Weights of a small CTC audio transcriber.
Training: cautious_adamw at rate 0.0015, batches of 192.
Rows from block 4 of a small CTC audio transcriber, named by matrix and row number. Rows with one number belong to one neuron. Each number is 50 + 10 x the weight over its row's rms, rounded and kept within 0 to 99. All counts start at 0.
After each neuron's rows are labels from the 100 clips, of 14976, where the neuron reaches its highest value: "strongest on" is what is common among them; "loudest" is the band of the loudest frequency at the time of the peak. Only what is clearly more common there than usual is listed. The data: phrases spoken by 400 fixed synthetic voices. In brackets: how many of the 100, against the usual share in percent.
# fc1: MLP up (model.blocks.4.mlp.fc1.weight, 1536x256), inputs 128-191
# fc2: MLP down (model.blocks.4.mlp.fc2.weight, 256x1536, transposed), outputs 128-191

fc1.608:31 36 55 43 65 64 64 49 50 52 50 58 43 48 45 54 45 65 54 35 46 54 57 47 68 46 58 43 48 52 59 56 41 50 49 47 48 38 48 29 60 44 43 53 53 62 56 51 54 43 58 49 70 62 47 40 55 37 47 55 44 50 42 57
fc2.608:50 46 51 42 43 47 58 36 61 42 43 42 51 38 39 63 63 42 47 65 56 39 40 45 52 48 48 28 62 45 57 47 54 55 66 39 46 45 38 51 57 36 63 40 46 50 57 46 45 59 28 53 56 49 49 62 48 62 58 55 49 38 39 55
strongest on: /i/ (70 vs 32.6); slow speaker (48 vs 21)
loudest: 250 to 500 Hz (53 vs 26.3)

fc1.639:35 57 59 53 51 48 48 45 50 44 63 55 57 49 33 45 38 52 40 44 39 52 64 65 50 62 56 42 41 58 32 63 48 43 49 38 32 57 40 56 32 45 28 42 34 36 53 60 38 51 47 49 52 43 33 56 65 60 60 54 54 62 45 56
fc2.639:47 39 44 39 65 58 34 39 66 42 39 71 40 46 61 61 43 46 46 42 54 61 62 69 39 44 44 60 57 33 75 54 35 56 46 53 74 55 51 60 62 35 63 44 56 53 60 59 59 36 39 42 44 46 62 57 54 53 57 38 40 46 50 69
strongest on: /d/ (79 vs 52.6); /oʊ/ (72 vs 36.3); /aʊ/ (35 vs 14.2)
loudest: 500 to 1000 Hz (75 vs 21)

fc1.616:48 46 56 61 76 45 46 62 63 52 55 69 71 40 32 38 33 56 54 65 51 62 66 51 44 49 61 46 49 42 53 49 48 64 73 52 48 42 29 41 31 49 44 53 29 62 36 54 31 54 53 58 36 43 38 45 71 57 46 64 47 48 52 49
fc2.616:57 38 54 48 35 52 45 50 46 48 48 40 49 40 47 50 73 32 47 36 53 47 53 52 35 59 59 65 64 48 59 66 60 26 34 46 71 60 46 53 55 40 54 45 48 52 59 53 58 47 54 48 72 55 59 55 52 58 60 59 38 37 58 50
strongest on: /d/ (87 vs 52.6); /aʊ/ (72 vs 14.2); text has "found" (37 vs 1.9)
loudest: 500 to 1000 Hz (63 vs 21)

fc1.643:60 52 43 59 74 33 47 41 55 49 51 41 66 60 56 62 44 41 45 61 58 48 52 47 64 54 60 49 43 46 40 65 41 50 50 36 62 58 57 40 53 51 44 46 35 43 55 59 42 43 59 50 49 44 60 56 63 57 48 60 66 60 52 42
fc2.643:45 43 40 50 39 63 54 58 65 57 34 57 60 56 42 35 49 50 64 54 46 32 45 41 49 55 45 35 46 65 54 25 40 52 52 49 45 55 52 44 44 46 50 44 59 46 57 46 39 42 46 45 42 48 37 58 36 56 67 56 37 52 60 56
strongest on: /tʃ/ (66 vs 17.8); /dʒ/ (54 vs 12.5); text has "chair" (38 vs 2); text has "change" (27 vs 1.8)
loudest: 2000 to 4000 Hz (55 vs 4.4)

fc1.606:54 46 62 51 54 62 35 53 55 68 70 44 53 37 39 60 41 47 54 44 59 54 67 34 57 51 38 46 66 36 40 42 39 29 65 61 49 47 48 48 64 45 45 50 42 55 32 47 37 61 59 56 45 66 69 49 56 50 42 54 42 66 40 48
fc2.606:59 52 40 49 33 51 41 59 39 41 25 59 73 39 66 46 49 62 58 49 50 32 32 35 48 56 71 46 56 55 54 65 51 72 30 52 65 55 57 40 45 50 48 51 66 33 59 49 66 53 39 60 44 58 45 54 42 52 56 53 53 46 67 68
strongest on: /ɹ/ (90 vs 57.7); /ɑ/ (88 vs 33.1); /ə/ (65 vs 32.6); text has "start" (38 vs 1.9)
loudest: 250 to 500 Hz (67 vs 26.3)

fc1.81:40 49 55 50 48 48 41 61 56 47 45 53 62 56 57 38 29 80 34 34 43 41 45 59 48 53 47 58 38 66 51 44 45 61 38 54 49 51 44 47 53 54 50 43 57 49 54 57 44 40 30 49 51 49 38 41 53 38 48 51 53 70 57 54
fc2.81:54 45 74 47 52 37 63 50 60 51 41 43 56 52 48 50 42 62 46 56 35 26 49 36 40 61 53 48 50 47 48 47 61 49 29 38 56 63 51 70 38 49 56 45 56 31 33 53 53 37 53 52 62 50 43 52 48 60 49 57 58 47 50 53
strongest on: /d/ (100 vs 52.6); /ɝ/ (80 vs 43); /k/ (75 vs 46.2); /ɑ/ (67 vs 33.1)
loudest: 500 to 1000 Hz (66 vs 21)

fc1.195:78 42 71 60 67 53 48 48 70 36 33 35 60 61 62 34 39 37 61 35 64 50 31 43 30 40 56 44 48 50 52 52 55 44 42 45 67 44 49 63 59 68 49 58 34 39 37 57 45 48 44 36 65 53 49 61 50 52 44 52 76 50 36 57
fc2.195:54 48 51 59 51 61 41 71 46 57 39 53 70 44 66 49 57 56 47 51 52 38 48 43 34 52 33 46 61 50 60 39 47 46 44 62 50 51 38 36 75 52 60 56 51 39 49 53 46 48 47 52 53 32 28 55 46 84 63 53 69 55 60 59
strongest on: /ɑ/ (88 vs 33.1); /d/ (87 vs 52.6); /ə/ (71 vs 32.6); /g/ (62 vs 16.3)
loudest: 2000 to 4000 Hz (27 vs 4.4)

fc1.222:46 17 39 48 45 79 47 40 42 43 46 65 32 39 50 64 44 63 60 45 33 61 61 64 46 52 48 53 55 41 43 54 52 73 52 63 42 41 54 54 65 52 40 40 52 39 60 47 48 56 59 65 52 56 56 63 47 40 46 57 36 59 45 51
fc2.222:54 41 59 60 46 51 47 37 50 41 51 48 57 33 57 48 58 56 29 54 45 46 16 47 52 49 49 52 49 52 45 62 53 37 59 39 49 44 49 57 49 53 62 64 66 63 48 53 48 54 52 31 49 56 67 41 39 59 69 35 36 53 50 71
strongest on: /s/ (81 vs 52.6); /eɪ/ (75 vs 28.6); /ʃ/ (37 vs 16.5); text has "station" (27 vs 1.9)
loudest: 250 to 500 Hz (63 vs 26.3)

fc1.439:49 49 50 62 40 53 52 30 45 50 56 58 53 42 40 49 42 48 48 42 47 50 58 48 61 45 49 61 41 47 29 52 53 41 47 47 33 63 55 58 34 61 36 59 46 52 50 28 45 56 54 42 65 56 58 42 43 56 33 48 42 69 33 59
fc2.439:45 58 40 42 55 63 60 55 62 54 65 38 52 32 42 65 52 60 34 68 55 31 41 40 53 41 52 53 42 29 35 59 54 63 44 45 47 60 49 51 63 65 45 53 48 56 51 48 60 35 48 56 59 68 47 38 42 57 49 52 47 44 68 52
strongest on: /i/ (99 vs 32.6); /ʃ/ (47 vs 16.5); text has "shiny" (43 vs 1.9)
loudest: 250 to 500 Hz (56 vs 26.3)

fc1.374:44 29 38 65 43 46 45 33 47 46 54 57 27 57 41 60 31 59 55 47 38 52 55 48 50 58 61 48 53 43 43 49 50 51 46 35 56 57 49 40 51 29 42 48 42 48 46 42 51 62 48 59 62 72 58 46 44 36 75 64 43 47 32 52
fc2.374:44 32 57 51 63 62 25 50 56 47 56 48 60 35 57 55 65 38 41 44 53 49 65 32 57 38 60 60 65 58 55 53 68 51 56 57 61 49 54 56 59 45 51 58 43 61 35 40 52 62 51 56 55 46 42 45 61 56 45 56 52 29 47 50
strongest on: /ɹ/ (93 vs 57.7); text has "near" (45 vs 2)
loudest: 250 to 500 Hz (72 vs 26.3)

fc1.354:63 34 45 49 44 58 57 53 39 53 40 43 58 55 50 55 40 46 57 48 48 46 53 30 60 51 44 52 59 45 56 52 22 28 60 44 56 65 48 35 54 35 57 56 43 49 53 46 37 52 61 49 68 45 32 41 64 54 57 64 48 56 46 60
fc2.354:48 61 43 53 44 63 39 63 63 41 46 49 48 53 60 50 59 50 40 38 50 56 35 56 41 41 57 50 66 43 57 45 61 66 42 55 47 39 56 58 53 59 51 49 45 50 56 49 47 48 55 50 59 45 60 57 51 75 31 61 70 51 51 37
strongest on: /ɹ/ (91 vs 57.7); /ɛ/ (77 vs 34.7); /ð/ (49 vs 15)
loudest: 250 to 500 Hz (71 vs 26.3)

fc1.560:47 37 43 52 53 51 44 34 61 45 51 44 59 38 32 68 37 56 35 57 58 52 41 39 42 35 43 48 65 53 42 54 44 50 53 55 47 60 67 58 61 41 42 39 49 62 52 61 42 55 51 24 32 56 68 46 72 55 41 67 68 62 54 55
fc2.560:41 55 45 58 33 55 47 47 52 50 53 47 56 71 43 39 70 37 50 56 57 46 48 54 54 53 64 54 30 51 36 50 38 51 70 58 53 47 38 48 61 42 43 50 62 60 48 53 31 61 42 64 48 39 68 43 49 33 70 50 48 22 70 61
strongest on: reverberation (63 vs 35.3); /ʌ/ (36 vs 14.9)
loudest: 500 to 1000 Hz (47 vs 21)

fc1.27:36 48 39 70 46 43 42 53 50 32 38 53 51 47 43 34 34 49 47 37 60 49 64 41 43 35 52 49 65 56 50 50 48 35 43 46 50 48 40 52 39 54 35 52 38 67 66 56 47 57 57 52 50 32 43 58 48 36 57 41 63 61 61 49
fc2.27:46 51 54 42 52 51 75 48 52 54 51 53 50 55 45 65 41 59 41 40 35 59 43 73 59 48 41 69 48 63 67 34 62 50 41 54 38 47 47 54 36 50 50 41 53 46 43 59 42 45 65 43 49 50 55 49 58 48 33 48 23 49 28 47
strongest on: reverberation (71 vs 35.3); /ɝ/ (68 vs 43); /aʊ/ (55 vs 14.2)
loudest: 500 to 1000 Hz (46 vs 21)

fc1.538:36 42 45 67 50 49 56 54 56 68 65 51 34 54 38 56 45 62 49 43 50 58 45 50 50 45 67 43 61 58 59 45 44 34 59 54 72 55 35 55 41 34 46 56 56 64 50 57 45 43 44 62 63 66 48 47 60 50 54 51 67 56 53 53
fc2.538:29 50 35 47 48 53 70 49 43 50 48 40 36 58 50 56 54 45 53 46 52 52 41 68 37 31 57 63 35 37 37 47 55 51 56 39 45 56 50 50 47 61 40 52 47 49 56 50 52 50 45 40 36 53 62 55 41 46 50 55 36 23 56 50
strongest on: /ɑ/ (84 vs 33.1); /s/ (79 vs 52.6); text has "stop" (39 vs 2.1); muffled (low-pass) (28 vs 11.5)
loudest: 500 to 1000 Hz (45 vs 21); 4000 to 8000 Hz (31 vs 12.1)

fc1.464:45 57 57 58 49 58 62 51 26 51 72 32 44 57 43 40 44 56 36 27 42 46 43 48 60 47 38 51 58 49 46 59 46 35 33 58 32 55 53 51 56 44 45 54 49 42 37 54 50 51 34 37 52 50 50 57 49 52 50 42 64 68 26 56
fc2.464:52 46 68 38 32 49 42 39 49 50 58 52 53 29 55 54 48 55 45 65 50 71 33 36 55 60 62 56 50 48 58 73 60 40 52 48 45 29 46 66 55 34 53 50 67 48 50 53 50 49 55 52 46 32 37 49 43 24 50 54 62 26 43 50
strongest on: /s/ (92 vs 52.6); /ɪ/ (82 vs 44.1); /ð/ (59 vs 15)
loudest: 250 to 500 Hz (60 vs 26.3)

fc1.46:53 59 62 64 45 56 46 59 34 54 61 26 61 53 45 38 52 37 38 68 68 37 43 55 37 46 43 47 52 53 52 63 43 54 42 52 55 56 44 40 47 46 48 52 38 45 46 48 36 54 63 60 46 50 50 58 67 55 50 42 49 60 50 48
fc2.46:49 52 55 40 44 67 32 60 59 48 39 49 61 53 55 55 69 50 52 51 64 41 54 39 45 36 42 51 50 53 65 27 65 51 56 68 41 57 53 46 77 57 57 50 41 30 57 36 51 51 67 64 54 38 38 57 47 56 49 45 40 54 41 37
strongest on: /i/ (64 vs 32.6); /tʃ/ (58 vs 17.8); text has "teacher" (48 vs 1.9)
loudest: 2000 to 4000 Hz (27 vs 4.4)

fc1.114:29 58 53 69 47 58 50 36 55 50 55 44 18 39 43 58 26 65 51 65 75 56 51 64 34 57 58 38 41 39 42 46 55 31 43 53 53 45 51 63 52 35 48 39 40 50 53 41 58 29 53 55 67 69 52 40 53 33 55 58 49 47 58 53
fc2.114:52 54 76 68 61 40 65 37 66 45 59 48 55 38 49 53 50 62 47 68 54 32 47 52 46 48 50 54 48 46 51 48 57 26 62 54 28 42 55 65 36 42 48 47 55 64 59 51 54 48 68 45 51 63 48 42 63 50 35 56 46 59 52 41
strongest on: /oʊ/ (93 vs 36.3); /ɑ/ (78 vs 33.1); /f/ (73 vs 29.3); text has "follow" (55 vs 1.9)
loudest: 500 to 1000 Hz (51 vs 21)

fc1.25:62 57 30 77 62 43 30 70 36 32 44 48 41 37 50 53 35 51 43 52 47 51 61 64 56 36 52 52 31 44 33 71 60 51 53 39 46 46 47 45 38 68 31 55 45 63 56 50 43 55 65 53 37 58 37 46 56 41 53 40 45 50 27 53
fc2.25:36 46 47 35 56 54 43 58 51 61 55 54 51 53 57 48 46 42 38 46 40 68 60 53 36 54 52 36 56 49 52 38 38 39 48 48 52 47 54 52 49 41 55 55 59 67 36 55 58 44 54 33 63 49 56 53 59 55 40 46 48 49 59 51
strongest on: /u/ (67 vs 20); /z/ (62 vs 20.4); /m/ (57 vs 26.7); /j/ (51 vs 11)
loudest: 250 to 500 Hz (63 vs 26.3)

fc1.155:64 44 35 58 39 39 35 62 44 56 59 49 43 44 45 51 37 45 54 62 52 58 55 44 61 48 65 59 55 47 46 67 60 51 44 33 52 41 49 63 59 52 48 47 44 55 50 50 44 42 54 42 51 49 42 58 60 39 55 44 48 62 49 56
fc2.155:35 31 53 45 49 55 60 57 35 57 44 49 53 43 50 59 74 42 63 44 62 51 67 46 42 48 31 45 57 43 66 28 46 43 69 49 62 54 41 57 61 55 53 62 55 41 54 46 64 58 47 63 61 47 24 31 50 62 53 58 37 41 48 46
strongest on: /ɹ/ (100 vs 57.7); /ɛ/ (88 vs 34.7); /i/ (65 vs 32.6); /v/ (61 vs 21.2)
loudest: 250 to 500 Hz (60 vs 26.3)

fc1.379:54 49 46 63 42 65 38 33 43 44 55 49 64 32 48 42 49 36 44 44 53 56 50 44 50 42 61 34 61 52 44 52 42 47 49 38 49 40 48 47 41 57 41 56 54 66 57 64 41 52 60 36 61 43 52 62 49 53 60 43 62 55 50 62
fc2.379:63 59 61 45 48 60 39 52 47 62 52 65 56 62 43 57 30 49 50 36 55 54 53 34 53 42 41 37 58 47 61 48 48 45 41 40 53 40 44 49 46 49 55 42 55 45 35 49 42 54 48 57 72 27 53 45 56 54 51 53 41 47 38 70
strongest on: /i/ (100 vs 32.6); /w/ (99 vs 27.3); text has "wheel" (67 vs 1.9)
loudest: 250 to 500 Hz (66 vs 26.3)

fc1.735:37 50 45 58 52 57 49 42 48 38 48 48 66 59 58 38 38 43 55 43 54 41 70 47 60 47 46 62 45 58 28 52 30 51 49 36 54 52 48 37 60 32 34 48 48 47 54 52 48 52 50 53 57 58 44 29 51 41 56 56 36 74 49 49
fc2.735:55 60 49 67 65 46 38 57 51 44 50 42 64 68 40 38 47 35 56 26 75 39 63 65 33 49 31 30 46 53 50 50 38 54 53 50 47 39 37 47 49 41 48 32 52 28 52 51 50 44 37 66 49 61 47 56 43 45 57 41 50 60 39 42
strongest on: /ɹ/ (96 vs 57.7); /ɝ/ (75 vs 43); /ð/ (42 vs 15); /ʌ/ (39 vs 14.9)
loudest: 250 to 500 Hz (65 vs 26.3)

fc1.714:49 30 56 37 52 68 44 57 40 43 58 42 60 36 40 49 50 56 52 70 60 48 54 34 55 26 53 64 32 37 49 53 49 50 47 41 47 63 51 52 39 64 49 42 42 53 53 40 39 53 40 38 60 60 44 63 57 46 36 37 49 49 38 55
fc2.714:45 48 35 59 43 57 49 26 36 60 52 67 34 61 52 62 50 52 62 66 59 65 47 61 51 55 47 62 56 52 37 40 31 45 60 53 45 56 49 40 63 29 48 60 63 54 59 61 61 58 45 41 55 61 70 54 50 34 47 44 45 61 64 53
strongest on: /d/ (87 vs 52.6); /aʊ/ (63 vs 14.2); /g/ (39 vs 16.3); /ʊ/ (31 vs 9.1)
loudest: 500 to 1000 Hz (46 vs 21)

fc1.173:40 56 69 61 48 49 47 50 44 70 46 64 49 48 56 64 43 43 55 63 56 56 51 49 44 52 44 13 63 47 51 60 41 59 53 45 34 39 53 46 48 60 54 39 52 69 56 48 58 60 49 55 57 48 48 49 52 39 70 65 42 53 60 56
fc2.173:52 65 49 40 50 40 59 39 59 50 51 47 56 68 50 55 53 78 53 49 38 60 32 56 56 56 63 60 29 57 52 60 53 38 52 53 56 44 67 35 47 42 52 57 55 55 49 59 58 35 53 44 36 69 72 54 50 46 42 48 46 65 57 37
strongest on: reverberation (72 vs 35.3); /ʃ/ (44 vs 16.5); /ʊ/ (30 vs 9.1)
loudest: 2000 to 4000 Hz (37 vs 4.4)

fc1.348:38 37 37 51 49 56 55 40 48 39 42 58 26 48 48 59 39 68 36 36 57 57 75 59 27 39 60 44 47 46 42 58 43 72 36 38 49 51 43 29 45 49 36 44 40 57 53 43 53 39 38 46 45 44 51 61 50 44 43 43 40 60 48 48
fc2.348:59 47 49 33 71 48 50 49 65 63 48 55 55 42 60 47 65 42 48 40 53 60 52 40 54 57 55 29 58 49 51 43 34 42 40 47 40 56 49 52 48 59 58 47 44 39 46 39 61 61 38 72 18 42 43 54 44 53 59 51 71 69 71 33
strongest on: /oʊ/ (87 vs 36.3); /ɝ/ (87 vs 43); text has "lower" (64 vs 2.1)
loudest: 500 to 1000 Hz (62 vs 21)

fc1.679:50 44 39 48 54 55 56 50 42 52 54 53 54 41 50 45 38 46 46 41 40 48 63 45 59 50 43 59 51 43 41 56 50 49 57 41 36 60 65 36 39 40 39 41 30 58 51 62 46 53 51 43 47 42 71 44 52 40 34 46 43 43 36 48
fc2.679:66 53 59 60 57 41 52 58 56 48 37 50 69 50 47 48 56 37 58 29 61 27 72 44 25 53 36 43 46 62 55 42 47 50 46 38 43 62 61 37 51 56 53 45 42 44 42 37 56 38 59 59 48 50 63 33 53 46 52 51 43 51 39 54
strongest on: /ɹ/ (100 vs 57.7); /ŋ/ (41 vs 9.5); text has "friend" (33 vs 1.9); text has "bring" (26 vs 2)
loudest: 250 to 500 Hz (60 vs 26.3)

fc1.632:31 56 60 57 65 62 42 55 55 61 35 48 50 40 48 47 35 63 42 25 50 66 48 54 62 48 66 46 43 48 53 55 48 32 48 35 53 41 63 50 42 60 48 45 46 36 71 59 40 22 53 48 63 64 66 37 64 47 40 50 69 62 56 47
fc2.632:38 42 38 61 56 39 66 35 56 54 56 57 53 61 41 53 58 46 36 40 43 46 40 60 54 55 38 52 47 49 53 71 48 43 51 37 50 41 41 56 64 41 59 49 48 58 47 43 49 47 52 48 37 56 43 57 53 49 51 55 34 48 52 59
strongest on: /s/ (95 vs 52.6); /eɪ/ (69 vs 28.6); /v/ (56 vs 21.2); text has "vase" (50 vs 1.8)
loudest: 250 to 500 Hz (67 vs 26.3)

fc1.79:37 62 40 55 52 64 47 47 54 50 40 58 38 69 47 47 34 63 54 39 37 62 64 52 24 36 32 37 60 58 37 58 39 57 47 52 64 43 57 54 50 74 42 45 72 73 37 54 67 41 49 45 53 57 55 44 73 48 44 65 53 39 44 50
fc2.79:61 52 39 46 48 40 41 37 57 42 55 42 59 51 35 59 59 55 49 48 54 57 48 51 62 67 59 46 75 57 62 59 50 44 45 49 29 53 38 44 44 41 42 41 52 52 58 50 45 53 42 51 40 32 52 56 27 41 70 29 44 48 52 38
strongest on: /oʊ/ (85 vs 36.3); reverberation (64 vs 35.3)
loudest: 500 to 1000 Hz (50 vs 21)

fc1.635:42 65 52 60 62 34 48 43 47 43 50 58 40 50 44 61 50 44 42 50 54 43 65 61 62 69 70 45 55 47 41 63 44 42 42 43 62 53 51 40 66 53 45 65 46 59 68 53 62 42 63 48 56 51 47 50 56 54 59 59 57 44 50 47
fc2.635:40 56 49 34 46 66 41 48 55 67 46 45 58 76 43 36 65 52 53 29 50 42 30 36 38 46 52 43 60 51 50 40 44 58 49 55 50 46 40 55 57 52 46 43 61 49 45 30 73 31 43 45 52 47 41 68 38 53 61 49 51 48 54 63
strongest on: reverberation (61 vs 35.3)
loudest: 2000 to 4000 Hz (38 vs 4.4)

fc1.716:36 70 67 64 36 42 55 54 44 42 52 46 46 61 58 61 43 35 34 45 39 67 41 40 67 50 53 48 64 60 57 64 46 47 45 58 40 44 60 54 52 56 49 75 57 42 38 61 41 46 58 45 49 52 69 61 51 38 53 42 52 48 47 60
fc2.716:50 58 42 55 49 63 47 59 55 43 69 48 59 73 50 44 54 38 51 49 41 52 33 58 40 65 48 55 47 51 65 64 58 56 49 33 34 55 57 51 35 39 48 35 50 56 40 64 43 43 52 63 43 57 60 50 50 33 24 49 68 41 67 33
strongest on: /s/ (94 vs 52.6); /aʊ/ (75 vs 14.2); /h/ (60 vs 24.9); text has "house" (43 vs 2.1)
loudest: 4000 to 8000 Hz (63 vs 12.1)

fc1.168:58 42 54 36 56 55 28 56 52 36 40 52 53 44 48 56 44 52 47 59 50 54 71 45 56 43 60 57 59 51 48 59 47 77 49 41 58 58 51 40 31 53 37 61 41 54 65 64 46 51 54 69 46 57 46 56 53 45 63 35 40 42 68 52
fc2.168:71 52 52 53 53 42 60 51 35 60 62 45 36 53 41 42 57 34 65 28 56 40 57 43 58 49 54 45 62 62 53 36 30 39 47 45 62 41 47 39 42 59 61 54 50 53 65 43 45 49 68 50 72 48 36 55 62 57 46 64 32 49 41 45
strongest on: /i/ (80 vs 32.6); /ɪ/ (76 vs 44.1); /h/ (69 vs 24.9); text has "repeat" (39 vs 1.9)
loudest: 2000 to 4000 Hz (66 vs 4.4)

fc1.453:54 43 31 35 39 32 41 48 34 61 38 51 54 59 28 56 42 51 54 57 34 46 46 52 66 53 55 52 50 57 46 81 65 47 46 35 41 60 59 46 30 38 36 53 46 76 38 44 38 49 44 47 49 56 39 48 40 57 56 41 47 55 67 59
fc2.453:50 34 59 54 35 47 65 43 45 44 53 54 47 49 54 45 66 51 45 50 35 38 40 56 43 36 45 50 50 62 46 44 49 60 62 61 53 31 45 54 71 38 49 52 52 52 34 45 51 61 52 45 51 47 40 48 44 41 47 53 41 41 45 38
strongest on: /u/ (69 vs 20)
loudest: 250 to 500 Hz (59 vs 26.3)

fc1.83:37 43 65 53 48 54 42 61 50 21 36 45 56 41 38 55 45 51 43 60 61 47 73 36 51 35 42 52 37 36 38 59 40 41 40 53 56 49 46 48 72 37 43 63 43 72 40 42 46 54 69 47 47 45 48 62 59 46 37 42 49 58 50 55
fc2.83:52 41 45 61 46 62 54 58 47 62 54 59 64 29 56 56 53 60 50 53 51 38 40 42 46 50 39 56 53 47 50 59 37 44 57 51 74 55 40 64 44 41 63 49 62 45 36 52 45 47 42 46 37 48 52 39 58 40 54 65 35 50 63 63
strongest on: /ɑ/ (98 vs 33.1); /ɹ/ (96 vs 57.7); /ə/ (93 vs 32.6); /m/ (81 vs 26.7)
loudest: 250 to 500 Hz (53 vs 26.3)

fc1.653:58 44 40 53 52 59 55 42 56 53 44 60 39 50 52 55 32 45 52 51 40 60 53 51 54 55 59 50 56 56 48 72 57 67 42 37 68 41 67 25 53 54 48 50 35 72 50 58 42 44 57 36 69 55 52 55 64 34 33 54 43 44 52 56
fc2.653:49 47 49 38 59 36 66 44 61 63 52 43 54 62 54 57 72 52 62 53 61 41 36 24 49 60 67 57 42 32 47 40 53 43 51 62 60 51 62 50 66 55 60 42 50 61 53 38 60 46 53 45 50 58 52 54 54 66 47 58 48 39 51 63
strongest on: /ɹ/ (93 vs 57.7); /ɔ/ (83 vs 27.5); /h/ (66 vs 24.9); text has "horse" (54 vs 1.9)
loudest: 250 to 500 Hz (61 vs 26.3)

fc1.640:46 40 56 38 37 59 47 52 43 45 57 37 48 46 50 57 37 57 30 45 64 48 50 35 62 41 56 39 45 40 40 45 50 39 50 53 48 68 46 58 51 51 47 61 44 58 33 51 42 46 52 36 43 56 55 60 52 57 56 41 56 57 51 67
fc2.640:38 32 53 55 38 52 28 50 36 59 45 52 40 41 50 55 41 52 44 68 60 59 62 45 53 35 51 46 52 46 34 52 42 50 49 41 56 45 37 37 72 63 46 54 70 56 36 59 50 43 53 58 57 31 64 48 41 46 43 51 45 43 35 51
strongest on: /d/ (89 vs 52.6); /aʊ/ (52 vs 14.2); text has "round" (46 vs 1.7)
loudest: 250 to 500 Hz (56 vs 26.3)

fc1.531:57 55 47 63 45 56 42 42 37 60 62 50 45 48 44 43 56 42 54 61 41 50 43 47 56 32 49 55 39 52 39 47 38 53 63 49 28 51 54 42 38 41 51 43 55 47 54 47 47 48 46 41 55 39 67 34 62 22 55 37 67 63 53 54
fc2.531:71 60 51 61 51 56 46 30 48 47 47 62 60 44 41 51 52 62 50 65 48 26 35 41 34 58 30 53 31 56 28 53 62 42 37 43 36 50 69 64 46 37 50 42 48 30 63 48 38 50 67 48 49 47 33 45 54 53 48 57 50 54 60 44
strongest on: /i/ (97 vs 32.6); /ʃ/ (87 vs 16.5); text has "she" (82 vs 1.9)
loudest: 2000 to 4000 Hz (81 vs 4.4)

fc1.465:58 54 32 53 60 45 44 52 42 46 51 45 54 46 25 56 47 56 52 43 53 59 60 60 52 48 51 47 43 65 45 44 58 36 54 36 30 58 55 47 51 54 07 34 40 42 50 41 38 55 50 48 49 32 46 42 50 49 40 40 62 67 45 38
fc2.465:59 45 41 42 39 67 50 67 45 58 51 58 54 54 75 50 38 49 43 49 45 43 49 44 52 29 52 56 40 31 54 68 65 63 39 50 64 32 57 53 59 65 73 59 54 60 39 39 49 32 41 54 58 49 55 46 49 52 38 63 39 42 51 67
strongest on: reverberation (66 vs 35.3); clipping (28 vs 7.9)
loudest: 500 to 1000 Hz (50 vs 21)

fc1.39:53 42 41 45 43 48 56 53 57 42 58 53 50 52 57 36 45 41 33 49 67 58 57 50 43 38 50 45 35 74 55 53 56 58 59 54 49 57 37 54 44 52 33 67 60 35 42 66 53 39 48 43 48 49 46 57 57 57 71 38 59 75 56 60
fc2.39:52 50 53 47 58 58 75 51 70 68 55 50 48 58 55 43 34 53 77 53 40 48 55 53 50 46 62 52 30 36 45 45 31 56 49 52 54 53 54 49 43 73 41 64 59 59 43 48 48 46 67 50 33 51 64 61 67 44 47 46 57 54 54 71
strongest on: /ɑ/ (96 vs 33.1); /b/ (90 vs 37); /oʊ/ (79 vs 36.3); text has "robot" (63 vs 2)
loudest: 500 to 1000 Hz (51 vs 21)

fc1.165:46 51 49 58 61 33 40 41 38 40 48 48 51 58 44 40 31 51 34 49 60 49 62 54 42 54 43 52 54 58 42 54 50 54 54 24 43 69 49 53 39 39 43 56 43 62 48 56 38 41 57 56 46 52 49 39 56 56 59 66 52 44 44 52
fc2.165:65 56 59 64 56 50 56 31 57 44 62 55 51 62 52 28 58 57 43 45 35 36 43 61 61 30 51 57 28 44 59 34 51 46 59 56 50 47 53 58 36 58 46 72 55 46 46 49 47 51 47 53 45 59 46 35 60 49 42 58 71 61 39 54
strongest on: /u/ (63 vs 20); /j/ (55 vs 11); /ʒ/ (54 vs 3.6); text has "usual" (54 vs 1.9)
loudest: 250 to 500 Hz (53 vs 26.3)

fc1.254:57 28 58 36 54 47 47 52 41 56 55 34 37 40 46 55 45 57 45 41 37 47 40 40 67 46 61 68 44 40 45 67 42 53 52 50 47 69 42 49 42 31 45 73 59 52 62 53 50 55 39 39 53 55 49 55 60 52 64 51 54 54 43 47
fc2.254:39 45 46 33 56 66 58 43 46 36 37 61 41 41 66 47 54 53 54 61 60 46 59 59 41 43 49 47 45 58 33 56 44 51 45 60 34 55 51 59 62 54 43 40 59 45 68 62 48 51 69 61 42 45 42 41 49 36 55 33 52 53 37 43
strongest on: /d/ (96 vs 52.6); /ɪ/ (88 vs 44.1); /p/ (84 vs 35); /eɪ/ (83 vs 28.6)
loudest: 250 to 500 Hz (58 vs 26.3)

fc1.18:32 41 36 78 60 50 51 46 39 39 45 45 57 49 34 29 40 52 49 40 51 53 49 45 65 25 44 49 54 49 42 61 63 43 59 43 49 60 59 61 33 52 38 34 32 42 31 45 49 41 38 34 52 40 60 40 56 46 58 41 54 65 50 56
fc2.18:66 51 62 43 48 55 40 46 45 53 51 59 54 67 43 23 47 39 33 59 66 32 48 48 51 44 31 58 40 28 40 54 40 58 56 38 41 49 55 47 69 40 46 47 52 51 38 46 35 50 56 44 57 44 54 60 48 63 38 55 50 55 55 69
strongest on: /oʊ/ (95 vs 36.3); /h/ (85 vs 24.9); /ə/ (85 vs 32.6); text has "hello" (80 vs 1.9)
loudest: 250 to 500 Hz (67 vs 26.3)

fc1.621:42 48 66 51 60 45 36 49 50 37 58 40 44 47 41 43 42 47 41 39 55 58 64 57 36 51 52 44 32 41 43 68 57 44 47 35 40 52 41 47 45 44 36 48 30 46 50 56 42 42 55 49 57 49 58 50 52 47 52 42 63 48 27 48
fc2.621:40 37 50 33 50 21 38 39 58 37 50 77 46 47 41 44 53 49 45 33 43 67 58 57 29 50 51 49 66 40 60 44 38 64 54 64 60 57 55 42 53 26 59 41 52 53 59 67 61 52 49 46 46 51 54 57 49 53 52 41 48 66 50 55
strongest on: reverberation (89 vs 35.3); /aɪ/ (65 vs 29.3)
loudest: 500 to 1000 Hz (74 vs 21)